From a checkpoint of a small image denoising autoencoder.
Training: adamw at rate 0.0048, 13200 steps, batches of 128.
Rows from block 13 of the encoder of a small image denoising autoencoder, named by matrix and row number. Rows with one number belong to one channel. Each number is 128 + 24 x the weight over its row's rms, rounded and kept within 0 to 255. All counts start at 0. Numbers have three digits each.
Before each channel's rows are labels from the 100 images, of 14976, where the channel reaches its highest value: "top examples" is what is common among them. Only what is clearly more common there than usual is listed. The data: small charts drawn from random numbers. In brackets: how many of the 100.
# convs0: expand pointwise conv (encoder.blocks.13.convs.0.weight, 432x72x1x1), inputs 36-71
# convs2: project pointwise conv (encoder.blocks.13.convs.2.weight, 72x432x1x1, transposed), outputs 36-71

top examples: pie chart (29)
convs0.407:111113123094110159134151152151123120149153128131171131091115113150135144133145110143161121113150129156149132
convs2.407:090140116160096102107158139143116147142119075091160124154107121156179162169146110092164140108148091143142142

top examples: dark theme (83); ring chart (48)
convs0.283:163155106164137121126093144111111114092097174166131122122151135141117096099099145178103087128136119124103153
convs2.283:151099118092136163148092117132103124096114123136117104136161146101109089098104144183112092146114138115110139

top examples: bar chart (42)
convs0.425:143135158102116098228126126160110141107138071100123113129137147125136123111119130149125131140120127118106139
convs2.425:124118116119137149077112123107090134124113178138126152101157142108086122113136131098150156145115153132125106

top examples: histogram (27)
convs0.52:105107166134110124109160123144150153166130073088106156149101102146155153159145109094121156104126148153132130
convs2.52:122104096135092119120159189124132081136171126132113073123134141106154132120093132161102104131137106095117128

top examples: dark theme (100); dip in the middle (32)
convs0.87:098086153128104109137139117094126146146104101149095131150092117162125152135135128138150149125104168125125125
convs2.87:161137113115143119148103111153094104084148142143150104145163103109148108091151151140122116087148101154153111

top examples: dark theme (88); ring chart (41)
convs0.281:150151114132156131105095115120135100099114119172110108147150137113128105114103161177116100155101130089104131
convs2.281:102183118170141114078115135094139100136112188152130113117136123114121114127129150140104095117135134137156121

top examples: dark theme (100); dip in the middle (35)
convs0.410:097073152129109158120128100091143177157112101134125155129101123155122142149115132080103142109129176146138146
convs2.410:136146111107167113163091123155103095118161149168147123128140108118152112124142164143112122088132108142158086

top examples: dark theme (100); dip in the middle (32)
convs0.291:098097169123116106123155137115133146143124122163102122157097106150139144121148133134155165135110161119110091
convs2.291:160122121105133127168105100149094117094152138112150100143162114113135114095144142129131117103143122167154105

top examples: dark theme (100); dip in the middle (37)
convs0.278:102110163137111141145149114081125158132085083144094143139103111160154149145118115098130124124122162123099139
convs2.278:149168112120147118146099098160107124102178129162176117144158091121156090098136152119101099097134128135166130

top examples: dark theme (100)
convs0.215:109090173131109114121158119097153148137116116172110123157094114165141136144137136116147153139104164136124123
convs2.215:164120107122138110179114120163096106102161135127148111145164106094145118094156145149123128102146089155152090